From a checkpoint of a small image classifier.
Training: 12600 steps, batches of 192.
Rows from block 6 of a small image classifier, named by matrix and row number. Rows with one number belong to one channel. Each number is 500 + 40 x the weight over its row's rms, rounded and kept within 0 to 999. All counts start at 0. Numbers have three digits each.
Before each channel's rows are labels from the 100 images, of 14976, where the channel reaches its highest value: "peak on" is the class under the peak. Only what is clearly more common there than usual is listed. The data: drawn human figures in many poses.
# p10: first pointwise conv (model.blocks.6.p1.0.weight, 160x160x1x1), inputs 80-159
# p20: second pointwise conv (model.blocks.6.p2.0.weight, 160x160x1x1, transposed), outputs 80-159

peak on: leg
p10.32:556452530503538497486492502488501494479501523514619502531532541523500458588485496505450526505497522498556505479518546493541532541497560577524421462488515513489487500488533480491510552491480517552563586507540510500585524463482467461560531571
p20.32:440468494456515441456524461464494445524429568463513485428465591437540554427539559469538501464479486418525512524472506506499530576552522494536497533553547456468465526538441518531441490527428530516469493401451437493471521509496593504538460498

peak on: leg
p10.74:558574561478441510540522554527505534486510499539447523518538554515588509537526551541521526500477439514474481530504552580528527581546542498555573545486522548583550556492547494544528478516486523489516567596467529512565543583461529529509516523
p20.74:491524514481494468549531526482523478426444481452528421530492512420551488516516505491512548560551538513458510507566476560481448460510490493489552511467542493481512492495457565472441455510495525477488522501520493507448512437539556555522517507

peak on: leg
p10.89:522483597537542488509468558530528503588452553570459498498523559575505481484503548532527551497503530515498411528550589520489516503534501519564551514501447555543549532508494527456511454514465528556471507488504522549503599458482516541475500514
p20.89:484556528543535479472519480430499498446461462518476473470501484498449559517477531506438509537534449510509452516547507459455447466504494527528549495470495453493512556513450527480446456423451508506503468480493517462455538508488552514527575477

peak on: torso; arm
p10.128:540507557472535518465500475486526568496564625504561572527532633496509465563517456484502556457541531532512531530486556533491529440516587510507485536525481507584470479517513507521519511490510480477595470491430519504540528538457455550527503524
p20.128:536511504465523474524481513508514556503511483488500436564512514448477531451579514516532447462453513428515567465458500500472535543518577475457487543551521492469444468451502498549465528548509561488503475447563501541498483542506533443542488492

peak on: leg
p10.4:498458519604545510459546594538495425601499524522445523593501543479474543501511521435547473479561593522476540502534543513503516478484486531535486529521497510575526549506539517508472466508567550524503488456470489566461563485509530542523452508
p20.4:554558533441517469534540559446486478514479459535510501472503457430516467417509489528474532540523482529499501528497542517434471432528549500552497523556535575500521498556434559546491431468512547518478458459538525501538507539487448534449567433

peak on: head
p10.82:518527536516462552518463542488510494495585550526511573495459550523486513568528495543548534529416493513589504454463538524507518512586543448475525538536516534511526515480564503502454539474482472528571464532498495553460552544487522543535567490
p20.82:488458560508487473444585428446611486526505455457453478499526534542508526541487497414469495499520532550516463467546455442489566535478473481509485451508472471592456559513539513484545519510471461544537498468434451460461533447508507533496462553

peak on: torso
p10.155:560529497533576455530489487492486503474490557497581532508501601496476530569514482397548502443543497583497539481468542528541466502479517521534517541550461503533512513528494512502510456486488453426558451524442462533508494526516494564468508518
p20.155:523549495488559437489534512507524453476449477537510445545495425466479439497516525509554465520543499449492428485463460545465528544443489494442481565504537540486479495493556498525501588533496587462479463413514479523514510544474500417502470474

peak on: torso
p10.99:523522521511466525482533601473525543574574568525485511485528544537516463555500508561539522510511492530512518491434554521546517525547533520490519515501524562602510523514545560543523483493495487513524491548404521524535535548442495479553509519
p20.99:437509527561487540563510503433469521464516457486487463462516517461491567534521483505486518494564446533461521475561493507482491455480506539522546455481495417464513541492456509447485444513510501496519537572563521436455541500484599488514555547

peak on: leg
p10.112:543485552553542495583517616531566511546537498523486525548506528514561517437491628490592464497558561562478471536496561489521527508491498532603449547515497497538495588521523482501523473471454502457535498463482477541514527437492519580460494496
p20.112:433508547489468495447547502448528485473525390569480528498526546428523509476494474489451473543506569491425492516505499475503423522544527544561483523458423507458499511536441579552507441512608505547499471498563511476505536497529516469535493492

peak on: arm; torso
p10.159:475444575515489525484548520501544591518541508541515548494519461520536464549525510530482524554474525456508523574555542557517554506512560532527469456551478512571484530477490492460513547557486504547596590531525544489548505503480487483502414452
p20.159:473435552450498526523514461485467517508564531486494555489558483534525431412504524521468496424511521479553476470507472506509452495508474524557520465475555562454503520531473523465476436477459548494489493538503517466493454540493468490506467518

peak on: leg
p10.83:496445492543576518585546522563484588549555492500496493582543548492529421523518519483549534520483548559579497553514531484522489560438555480573529581501558533554503536500477518526552452523465564489504513582536500533550468495491537610482506514
p20.83:465525517500435542431498476458470528577520492460475563457489553504430511492553512513470458513547482526531556499500447534537510515435465501479526492506466575511529491490491419548535434487509465525557516445414500475513542554559560495554512546

peak on: leg
p10.41:518490535524472510527539597499488563584554443505495511498586504483514467512470484522528521498530520524530551520470538482476559540555562542523515473484506519536543490505547558566517516479459497535524504495538463551532516523501508499552598597
p20.41:505542494538549430525539463448531477417507510513549391566549514566591513495491508588515491443508531525491469518515449512491472446486454502523514473543546483497504521530514551548475528505515509506459514483492464427484528506467500472493472508

peak on: head
p10.48:585476523535450515509486438475511502432459531515626528570549515521496541617504506499512549476494426537497500484544525558464556520481553514460480524501484511471500507468493538551517626556513503492526530470507558519520535520486487520534531508
p20.48:505570469484525438514504536475577481483501490512496531514560486493556533487502562472514441542549529557481450496424468500474481527479540480523433522466573522593536507548538544483523539519533529541487493448522552463562516470447437518480504447

peak on: leg
p10.65:554508515501398519470558620506525502612514518531490535530497538545538483517484505517522568530543481537521520530486526572484559519496487546501543501536511541595531549561514489505556467549490507545568468593464537511505530537500520470534532528
p20.65:437478492548503485527530517469478517514543555494477469495510494494430510489555526529538476508503436445508550439511447517478563466490472541568559501537474460473509552520439487461459470516492503511546508486544486437428508559523558440520501543

peak on: head
p10.111:532540545474570501520533473521518546517530571506535553472489561538514523536507458479519523506425530494617469581528481499560578558546523477453507498482499485481526424500564498493502500551441561496541552499546541452518495527464479535515492455
p20.111:527520487515507536533471550542479482489505506469463477547518450533488481521512478508522518544547503471522525530510527540515525498401574446523556561480446522478481479521531523503504459537530468478470462478502456495461489559523550496537536526

peak on: arm; torso
p10.116:555415465506507523491505473454460536479559454531546537507513559573480473525521433489469536483557441547525503469532535566507590501484502465536457505572460548529477484500565527568529550517471470551574582532476527507500535517479481515562488449
p20.116:549471559479471517543494448528481460424506503461488467503519516455481436469488473449517535488441480460472499557541514482519417443500425483514598459491507490522517557461458562479441434435541474483473476548479475508508493510541506550467538510

peak on: leg
p10.156:463438515532526507516499518497542557565535508495514493509564500485521453495469538530472464551495588508525483432507550487479533495497506558524515465460525509473508515518550540477487516532564548535578545541514493521578494482579511470527524537
p20.156:556559532518508577489468520573472511510471480526440518472524514542466473503477440539468460467423475458506585509505534496581520455486499511465566480508464498481530464473518485515446529544469506489504458598547524524527461428520460475449562512

peak on: torso; arm
p10.115:496479585530492508512523538454549568489571590533577520530511551566510464578500514512486548464490516551488537570483602518490532552505619544529466480509491519534491540481494478490544556495484525501569522516450528517538516522515468476516452460
p20.115:453414551491479520495517515545501451515540477438500551447486514503492459437475497490497524470543478493517503431542481521516492447567464458578529463489516504501459538542471510450494435490544431553455518519454435478502476554522495462513529518

peak on: torso
p10.37:519463570490568442543480536515484511558440566512434456472503550552431474464457455460537525473503548494489400571578537481486511432517510504495513496498457498476537467501529502483486428510498523533485498440513510520453618475465518562466470497
p20.37:461540505548524505450510470476479467417472494424499418508508497513518505489509479508464504473579437474436540467507482524474510455501476524523587462507490446505510506509435529541421437460468506517440500469454488465435509493543555514513590493

peak on: head
p10.119:530473487536537556494544502514507505478474455526547495528519438507512515566521420556520533522511535498611514576556481530543492520480567524502501508546521545514509483469495493559551530520436540484504470560552524454453506505467524476561558449
p20.119:498509537561522549517555486409534531493536495540518469552501511566555503554455502501500485561512597505516485572501503476508486538524502499503458539450490506537496541473559523487552558535522458547531478560500577468482530515441462492432479500

peak on: leg; torso
p10.34:487467581524520524525549550546536560493519483456464493538523543520484468467511519496538551544482507497553514593557488523518468596492597493497545505538519515552496516512506458430537453487481524513564547592501565478548473509463489514458470464
p20.34:524467522520539473547425505507501469426530489480488464556490577497538520498506503525518540450479517519434541529499520496518449536572472448429526532483553499502497486481529502511466554535541483494491493547474521518462487465545538541496478486

peak on: torso; leg
p10.118:504552600540488556473506585480505460604503532583519555462527571552496463542551530524562531494538490559478452551542562559572532495543525544562454510516495568567519537530537503509532508455460484476519456485406503545507544559459475516570480526
p20.118:476472569550492520472547433531491488520477476494509485461461524510467556525534422486507570419475494540514525520521461492550560442479475457424604513549434539462475511436463498536482447440488492522481533502456490495474448419572505547508499539

peak on: head
p10.18:495510471531484481485463520518475539433543555475563437509487541465493517540510439537461400504514461444568529561585476405473539497509505484443546466458514511488542442503519560551424535575486508558465507516558471539474498515460506468518538464
p20.18:520463471506472543497464499528456485504519500476521497503496481519467550461528496514478526453520533505488514516495540455502512484431519466566533564475445506426479507542513512538498489506504507541461501496495467461470473545538491472594495520

peak on: torso
p10.96:528556503453481521589546537536511491521491544535485566603479491571584514506509495525472523514463470511472449521509500587490557449534465444431563493490498584511540439443504541527500502542538513540458617545503532475497556590530556515505448450
p20.96:519515461508527500486501459485464488502463459460553473512465497516513519511474466464524581536509507557504545514481539482532525526535497509420514515566498494464458481434577425518540485498513465487555551554430494539448479474541506555443554503

peak on: torso; leg
p10.106:570469442433498539543529553519444478538509466507518511567552493511552493470491526523568611517523507500590507422462439550475554586503454501463513560460566531533529480485539514566568475512535589462454516514483600500492527542532534577566517508
p20.106:525475528508543538483485510543505569529463463531537597517539409572516475499524543491453525506493464461494506514566512459507457411482518568473522486528514530523527554468486454479485479512438522523585541468544522496456503466470443506487513563

peak on: torso; leg
p10.44:511514567551406545468529601484465526549563520557544562520528555524565511558527562540524520517528481568475521528453544536520534536539530511536497524509528546598474509546518514553547528521495472518509493545451468532542538539495470475554503547
p20.44:455499531462492513479555499456508478409484466449460479531557475478492570514524504497477528501541464490479532431565491579489506460531494555539582498455512485518507522466474500495461493537430559524468518516524508522455530497507524446501565506

peak on: torso; arm
p10.70:517498602535458539470545558473524552551575595558495546548486522527543505535542519492513527483488515551450484574521590556545572534545551554546500483528516529564484568509490472488533537507482511523537507491439554492537528532492430468543439480
p20.70:526435551516476490468529455505516454541501510492499499463463448506527423526511537475511591459526468491513497480533428482525544412474479460538547468549501474543443515553488548462504448484478492500437530463454457483486462602516507529540475512

peak on: leg
p10.79:507524532564576516519542545552551462574534584531424573555458569536512480500575562489567471509507597592501528546466553531509443515478541540550500553495550503549527583505500487488557444477545494507473518530500442543496504507546499566484535487
p20.79:521472492560559510546413505488469511541520552425506522526521522484545504556436469544559474526476570480488483477507479560535494564515415481487524485450494446510499509395514459452517532460544527501460529551446442502449478461485509477443533492

peak on: head
p10.28:524456497478554479535515441561489555473477543471534445501527506528490495517452520535513513537513511451525535585561441464539498487507462464483508504487498477383522435530473546499505524564517577530495548490568528505451528450508535529482529490
p20.28:539534466511509491466460566539503436479460458461477483541538473511530492533491485498476484537490520467505498511521517513522515480470548411520547592440499498540507484489515492528518451536530455513419499473492474531470490519549518510563544501

peak on: torso
p10.139:551518516488446543570511493481507509459519515543502552485513478596562477497498468485529599550494459486581528519537434584510607560571513461469521535525532551478514460481476509492513540537486523531555601523548594466494488571503514531541546486
p20.139:532534475536508544535523495503524575530511544543514514503508417523434445426529541479495513554457457524522539485488496445502527398425530572507466534569444518471496421499489498513498498491448559518587478432523531458499548546475491501541531554

peak on: leg
p10.58:527520467556517512488476522522476500510480614519509533576497478520583528561557475545542503508511486544559498523517558532501485539494591573519557539479526540582528470514518532533542464489471522514475405549483509527485518531512510534556539472
p20.58:453536479516551494500522526425459511421544535428471430417509554526510498517474461491552521448519503472485503527515503534499459467491425446521532516483444431479502523538465534507373481525538476490459526555455529468454473545482569535528530546

peak on: head
p10.100:497532562475525536551554441550536558483498544487507477509491481535561496485520517556518475572532458437509490584602445498545495521527468481518511491519500461437500488534530510497478544604501539537491595498567561451503488444484526503457508475
p20.100:472450526479483511480513421473501538510555540505530492452457514491535520483492515489492499411555502544522509520494448508505479517582452528519498403569546487475484512556445527464479512491441540466534494525498549468534472518454485503454464504

peak on: head
p10.40:534536543560454514482502528550522528487508585530553518489484467551514487515583469551480522504508522511516420564553450503496513480569535527445564517487455527579571488484464513553497532552521560503483511477554542515524508527516535480494534478
p20.40:499460556480508557493564505406504536503493534474499499512469593520519539484466435458540451485575488529518485538522466538485449561554497521504482460521517479462493521500476516483493466456505482472478459563505537495449448525459484509451476474

peak on: head
p10.149:535499500510512495521560467554521534442469528467526431484494490494541547492482518567526477558519492536563484569597410492528484551483500519472537531530552507486546479533468582475536521584466563508487565556563516462508515494489566541474542504
p20.149:465506569501554521520473589505538533435468518488485415478510546515486549530484510500570469486569448488462526447508464502519466445528469467479488505503507437556498533524497514460559493562517526469511527555499487512510501473421454486471553503

peak on: torso; arm
p10.61:538474511523481516519506562473504444553510569548477513449573551570500579443465559553504581577504474487485546480537499571516604481437482434531478508469495530514493502470507591535468542532519475535554565494517579499490489570504495537574544521
p20.61:539564479492536496525518536467552525464476413503519469581591465462499528438519513521446470545504594488489520520545545498478510502484516509528508542511453521436526491486526530537490456544513485511509470412540558509480545540534566497524496528

peak on: head
p10.103:542487541515490527452508504508505521503541490534568527555568532570513568587469484520489527531471501518486520509515582527502575481536568542530498493419532528547497537481490488560490587522466501516558560500509543520550525514487518487549524521
p20.103:487446568521509599488538431510492559510549519445501513479477452552465432541464478542484518468512463530479530448542476509526481444573445500459501417507459484528436507495518490446436522456483455442528511608457495569437472499506485491417511552

peak on: torso; arm
p10.7:460515542496532532529504523452514618483589544529556548544521498550521499557471484531466507518490527453494526574532526567507577493503551496509506457499536538528461506450453498491474551549537489488558579529542542501547565582552492496527499426
p20.7:433449504446511487491508450480477467532514548461424541454511545499520448560483482469539454399486534425523489454538471539493491478529495495474516459535597503583459535502468492474508541497474446487513425581451471497477450494498490467456476520